From a checkpoint of a small segmentation model.
Model: 11.2M parameters, arch vit, norm layernorm, activation swiglu, moe expert_choice, num experts 8, patch size [8, 8], layers 10, width 256.
Training: soap at rate 0.0011, held-out accuracy 93%.
Rows from block 5 of a small segmentation model, named by matrix and row number. Rows with one number within an expert belong to one neuron, the router's apart. Each number is 128 + 24 x the weight over its row's rms, rounded and kept within 0 to 255. All counts start at 0. Numbers have three digits each. After the name is the row's rms in percent of the matrix's.
Before each expert's rows are labels from the 100 images, of 14976, where the router gives the expert most weight on average: "peak on" is the class under the peak. Only what is clearly more common there than usual is listed. The data: cartoon faces.
# router: router (model.blocks.5.mlp.router.weight, 8x256, trained with AdamW), inputs 208-255
# gate: expert gate (model.blocks.5.mlp.gate, 8x128x256), inputs 208-255
# up: expert up (model.blocks.5.mlp.up, 8x128x256), inputs 208-255
# down: expert down (model.blocks.5.mlp.down, 8x256x128, transposed), outputs 208-255

# expert 2
peak on: backdrop
router.2 082:127123121173133186118117159126102110165181115112142149069107143107130132075128140105143134152131107127147147130156082187119139123127116105127174
gate.20 078:178128127128126128128126128123109113123128128255128124255191170133128130122133128078128127125123198128128128128219127119128129128128127128126129
up.20 071:129128127128072128128128128121128137128128128129128127183095128128128144128153134098125127128128128140143128128128158128129159105109141132080129
down.20 067:128128128142121144126189128128129128127128132128090128128128128131112128127128028128127130091128128128128127194128128128128129128128128129125092
gate.21 096:128122130125113108128128112119171135135128102174129144139127144179172157125140139128060148117128128134134128194127128134130132127106128129128131
up.21 104:128128128113132127136129103128126126157094128176130126135128128138128128124130128131086129122125125136126171163128129126127112058127128111133134
down.21 089:186127118128128128142126075129133129128105175128130142133146129130128087125159129118121127128129111131113110124118131037150128128128127128129170
gate.22 068:128128128130116128126128128129128101142130128128127129128128132128128128121128132123129092128128129129133128107129230123128129127128156144130124
up.22 069:130130147097127124076127128127123128147128127128095144151128129151128126158128128143152127124127128087129010130126124126128128074127082136128129
down.22 082:157128130124129117130124128076128125135128140126113126135120128152128129128195129083126128126128104134130124128098127129128130128132130130128155
gate.23 074:134128127127130128128123129155119132099128128128126081077130125104130128175083127128131117130131128129137132128124105129107128157128127130128146
up.23 063:126128128128198128134122135128148128120127000130129127126129129127130128129127112129131127092128128128135129132123129128128126124074098128129000
down.23 092:130128128129128128128127128128131128095128127163131128128129130126255123128127094128128051128129128105153123128125130129136128149127131128135119
gate.24 075:128129091129126131127128129128128126128128000037130128127127140127127128127129128128128117127126128128128128126128132129105150128203128128128126
up.24 075:168127123091128128127128128128125124128125129128128128128143128128127126124171128128128129128128129127128128128128129124103132129128128128127128
down.24 091:124128128144000128127105054073128128128128128146128126128167127128129042157126128060128128128128128121119128128134125106128128128156128128081128
gate.25 118:138078123155128128128138071112125163119128126128163183128113129182130138083206110128118128118120136128119128128148096128184090151037082112128132
up.25 104:129128162156107083128076089122128127109125139117128071093124127128123121122127139127076132124120128103127149111121139129179126133124156122140137
down.25 098:135134133161128133128120133122129128113127128143128128129146128119127118104115128128121107126128112129138103111157126128128141151133129125125156
gate.26 096:128129034094128092127202128147124128128129205131120124129188096130122150128126130119136130142139129126157126149143119072127156130128130126123086
up.26 101:148128140113120128130158128118112124133119134162141122152128135109130126128132128000127121128120104125131128159126128127119182128151128126124124
down.26 098:128128128128143114138129129129182102140176047101128126128132087140128138127128128220139128128130124128081128127128136133128128123125122142128128
gate.27 088:129127129124165128128145076130122124172128127127134126128116135071128153129129127119124122127119142133127130111197129120141128110138139128133125
up.27 092:130130146133101128082112127128150133113130124129184127127128137137128133122128138128104127125108128128129127126128128128128130125129130128129130
down.27 107:155165131189152128128170129114127125110128132128128129122128149124128094090145126100128128130130128119126128130135128129115128130110128187102129
gate.28 123:159135154129123131112130126089124144159129126124124128128130135099144105133128119128169135137136128104132124129191128171114128127128129127115111
up.28 119:086127126128126129128128128191134119128128130128135142116129115127128141116128134133116128152126134130126128125092129082146154131127093128128185
down.28 116:119128082162123168104136128126127132155133105141129127127103139128124133130128128119128129133127136128131094128175128142124136144149126128107126

# expert 0
peak on: backdrop
router.0 092:115123094177126178106125119153120082110171109154129085128130081119150163068113135143114147139104133113163135141157154124098132147129138115112083
gate.0 101:136127128172126128152098119120135128127128125126242128128102137137104104116141085128125181052126147163126128099128127225128108135129133104128128
up.0 105:108127147249122127131127147072129137127131150127128125127110133156109125113083158124138126126133148128130112154128122128138109147127130127117131
down.0 116:130131117126044212124142125124130128174133164134128128121129165165144127122108144127134128136129136126121054129130128124131097128102128128132085
gate.1 070:128121134128126127127115144148123130090006131123130104118180166049127000151128112131136126125128128130135129182118127128138148127139126170126129
up.1 051:128151128123132128105121048175127079146013127090044129134133118118131125149128100128127128128136105128129129128134128127232128136132126139126127
down.1 071:129127128129128136121128128128120129181131135180128128112128052121171134123128128211128127103128235149128120126142126162130129128127127129131124
gate.2 124:143133129146127127067126137133095137121172174096085127141123124128123135158132138098145124138127129124182121115121131128122132130154128127126128
up.2 125:128094118127119119128129128119215099114130122123162128128125136147122163128129131133136228120133128131130130205137130069097129128132135127125126
down.2 125:124207171136124130128132133144123132107149106128125142070113143134107128127124127114122160114129131128100127128198112131128128193129128124121147
gate.3 083:000128126130122133245128125130128129140095117132120106124127126128141128126133174131125129106128129128122128083128156115127123134118128126136128
up.3 075:148116130128128124123021156165131128119130133125153129128137125126129128128096114072134112135133122128139128132128128128125135128147128130121142
down.3 083:129076129121137130124142239147128123140128127128143129129128127122128128129221117126141123129128128125173128123129128126117106128135132128084130
gate.4 088:124134157133129140119128127128132113126128121151108117129126124128128153148129033128122130136138130157127122119127133118136111151136133126124131
up.4 088:135124122124129132134126129132075156137128136130136129153133101129128115130117128128188128152128126129129128135124123130110138106013056138154132
down.4 094:128123159132095123148127128127129163133049123130129142125128129098149117127097129106129127119101141128093130125128111126131140128123128143133124
gate.5 093:113134130131133135122157126128135110124208125116109052066139127143124138125126135092129178136125133121122083127146120122129039132127132124128125
up.5 096:132144128128183129111129150135080179128128127127113066133129099116127145129083124125144128137045141128129128134131085127124139120134130128090135
down.5 104:092125119129136128127128133149137129128121127152129211128127142128131125113155131124125128115120128131032129128127113200014131121124127098128004
gate.6 130:129128121128127127139129122142149129132128127146126125124131111128126129128130129128144128157110083131122124128129185058124124144121128128137087
up.6 108:176128131126127128129124190110090158129113131134150127143128129155129129152138128129121128095145120135164169158124130136122160116185130101127152
down.6 123:210128150129126124129137131123126131134127126130126132122123094044128126128135137082135126128122128126119128126210112106128130128094102132117128
gate.7 113:137103129111129127128144128128125129147128129139130116121145127124145124128102124128133127130125125133129129128128123010128128124128088139131128
up.7 107:128128132127131130130131113130128122129128138137127145121128125132117128127125083177128130128154128127131159129128117181128128128140131127123055
down.7 108:122128140088128121126124136126131146100130134128144126128172120128126083128128132078128128129146128128128131161129127088125135127128124129118121
gate.8 085:127172124128132127130126148128108134132127125123165129080159125152134098136128135123164125126130127130125132131125122128097168128130135153131132
up.8 126:127113124142115128107153102166130127112130128135127110161125129129125153127127129128118129129125129089129127130185125129145075129127159110086115
down.8 102:128100130141128132122056158128128116075128124136090128128125146129128163126119115107118126130125137124123128140129123128112138128133123116107132

# expert 4
peak on: skin; hair
router.4 103:121125154106148081099100161156093139151104101122125090129143118139152107142086127110129108126118118143156141135094137134074122088138141157111159
gate.0 127:072129131134121145105130130110125131128126128124110126128128130129131155064127124111130128126128143132127127129132136126144128134137136129115122
up.0 170:139129115151128144004105127128168124083140124122128154116131128128115139056128080126121179128133131128128126129160106144111132143131104124128127
down.0 156:131134155157117128126096128124164153122128096130094127121130128128113126127129127101128141115140175115128129123129055136123123162124120107121129
gate.1 126:131109132127131127129095173124093165115126112126105145162134129129117124128109127125123118123128053100126165176112130139117125127118098128128128
up.1 127:123125135132129162091118126134169127126253130109125147104130132126129129121128126128098128167131113126127112111107127169107137130132128136132128
down.1 108:143106129128132128162130113051092132131128149127126132128161142133044127155125117126192136123135127129080134132126132128123079114128135115129127
gate.2 109:131126128128127103137135146128127132126062129135201057167145168132153110185114129129131144132120127151128153128128128137095123115128128080118100
up.2 104:131128128125139048161178127127122130127102124136170053137206131180255111143092139129131166132128125168129141126129127149126129114127124111122052
down.2 096:128124151140126142129081180141092126216158127104125130092073129129125115125146129115116124129127075113151126142127150154131122117109145129122128
gate.3 072:130088154127117131166081129107048112137068127131128128112141127176150093118128135089127125119186134131108128125128132106130119064126157128129227
up.3 078:128134117128177118129128129161128179128172129140130199110129125052158144169134129129128128129087127130136128120127128105126128198117126128129060
down.3 086:129128128127127100127199124129128166125124086145128130117137083116125124106127112129130128127120137124085158129204109128133141128128128128151129
gate.4 104:139131112128126125147128042124125125130146128128142127129137122085140124127131125128150128192152109122104130105228128139153120143131128127221128
up.4 116:107150106129145149112124083154126133077145084103139183132134127129123135169125109131126119127128127128116130113128128128134063129171105124123129
down.4 106:133076110124129113126112129153134101110126069126157156109136128135135132138128125134104127127112110104132128075067130124126171130128131059022130
gate.5 104:093128126121130111183129091128120155131128131145124132128139109126142135087128128120128129128135089128077214128129116130126129129128128101179161
up.5 100:113111127081132125240130104126125130150122124165116119141130127128130129123128133128128128121135125128121186190163137128127128128128129133126123
down.5 095:158195117128130133079124127170127128149128148134045126129131126128123145132125130150121123137205128122132126102146136128126133128059103113133132
gate.6 141:122125134128166125126130121139131166119127125119124119128156173123109124128128128129133127120054122123131140121077119151124086099126111135128127
up.6 147:110128121128127128128132115133133131128115119127060126145174138121132117130108130128142077135087119086128165123128117154128128136130116117146092
down.6 138:140105135117145127239112130157143129142128103129134134092080116135106129135127128128133105100190115130156127128139151137124100105128129141128132
gate.7 078:058128098133124128127116129128129128119142128129121154123158128131125127119134130125127211151127191107118081165127106129222129138128100117137128
up.7 084:128130128098128128144101255121141128132127116139130138137188179128128130128128128131115128127131128134117179130095127128125158089122124106124130
down.7 093:079124128128137127128154129117122114131119130150094119122143128130166128128128153241120096129128158146125143131124138127122145083122117129123128
gate.8 067:128123121061130124128119130242125114127121079120125127131128119118135071120128128132105141129152102124126135128128128203129126129127128172124072
up.8 065:123120125110079126128127129128103128129113124103136128143128136123130015132125162130136116133145111128126128128124129166139122129136128095128128
down.8 072:128128129170129134129129122126128128130131127125122128135107131128128128177121130135139098128113127127095071128175122127136129130128198130122129

# expert 5
peak on: skin
router.5 097:128155097089113130146170154131107115114117137149116088165094164149132160147124133122184131144110153154153164099109126162139133110098151138085131
gate.20 068:129108134128128043126128128138128143129129133128128129038130118129128128128126130130128137147127206117140128129128125128126134128124124123133128
up.20 067:134170128136129186086119118128133113127132127128121130117157127208099132131134134126128128128129131105116128135128133130080128128127128109128128
down.20 071:117126208155128140128132125130114146204117114128118214120094115134128155128131128146127128136120180118123129122130088120126118128118139123145175
gate.21 111:127101128113138103158114135128125122128119128127095128143147117126186128110133132149128083128128127137129182128138139084130128081124131200124062
up.21 111:129131128156127128155118054125129173103127130127118128140125110217105124176135177129119133128118129150128125121128177127134134117121132128127137
down.21 091:153127145129159125129128128129062164130141132128120178101098140132128126137121146116127122130142158143062128129123162154120146130130100128127127
gate.22 079:125126128127139129141127096134127131128139126129128148118159122126135131126130128119128128130135095127128146116128119062129128109086089129147128
up.22 083:111120161128133128128130134106132120128126128127133127172191140124128127128128128128121128064132134099080165134132120090094128129144124131128128
down.22 093:128127148162120121129177129125128132128122122134133133134127158129128096127127128110126123101128126124126127130169127126128128130129128125128129
gate.23 103:129128169124059127135108138115170111124128132134091115159127132125072077128128127125126156125128149044174127131126128156133129124134176123122130
up.23 113:130128119130124128127130127126133133124149127128127129119079129179130152100134136106121129082113194130131129124127134129139125141112132123118128
down.23 107:126128128130124127142128118088136126125116127141104138127130107128125128125141128126146130159148127133117127132220123118145138152130138136140163
gate.24 104:064128103125134125136128124133161130092126123128140127140111137139112133131086138128129165128128122131074134118127134123125132128124130127134127
up.24 105:094147124128140129132127115138134122068132104124223135128129148129112129126127131106116156129123128154123130104158165128128147118127127124127094
down.24 099:127137121129129110123128091129129128132129085127153106129127122134125128154128116174148128128121132127026126131130139100080109128123208118128135
gate.25 078:128127101120132127141157072129092130143136117124115137114128158129139187128128137131128140099125128156066136128141113103128118125120129128136126
up.25 084:128132129129133126126128128185130127125144129128128146128135120124128164209192135134126129129126128128128131129124132062111064126132116128117168
down.25 078:129123128140132122096128128105131147094128147125146128094143176129133131127132112128195127000131129095116157128130214082128126128127136128117135
gate.26 096:208127132125152128134130128114127226129158097130128128129116142127130141112128137110173129086126127205128129111128131128129127124100131128124147
up.26 094:123128129126116128141122128035127208128233120136128128128105144128130128127126155104128133113126127134143133116126138129128127127118144128128127
down.26 100:131142099129126129125064127127108114129133086119129132101255122130125141128128127104136128161135128128139122130126120127126154121126105144116129
gate.27 117:129088129122165126128129128127119124168126137128128140129143125000129094129126079142134128131137128126147128127144111083123139150119128190137125
up.27 102:155150122128094135140113128140130118121129127112127126130117135201128129222139255113048128127124129131139114128107130128130130137135129116088134
down.27 119:110059112174083129145120129207114128129127155129147128127095152151130134129094227110129128165053128114142100106123155128128136129127122127062131
gate.28 078:132122131108126179127138131123124126125185126102124128113128137130117071131152114128132240128128156114140115130137127146166106125130129110113128
up.28 080:125128124128127247126127137135128109124135135129123134128128125132126129127128145128082134126128136128129127128137128133190129128126129128121115
down.28 099:130026144127004129125047129127102128130132088129129153129094132127134136127132129129089122129127128128130119124128128132130130126107127127119128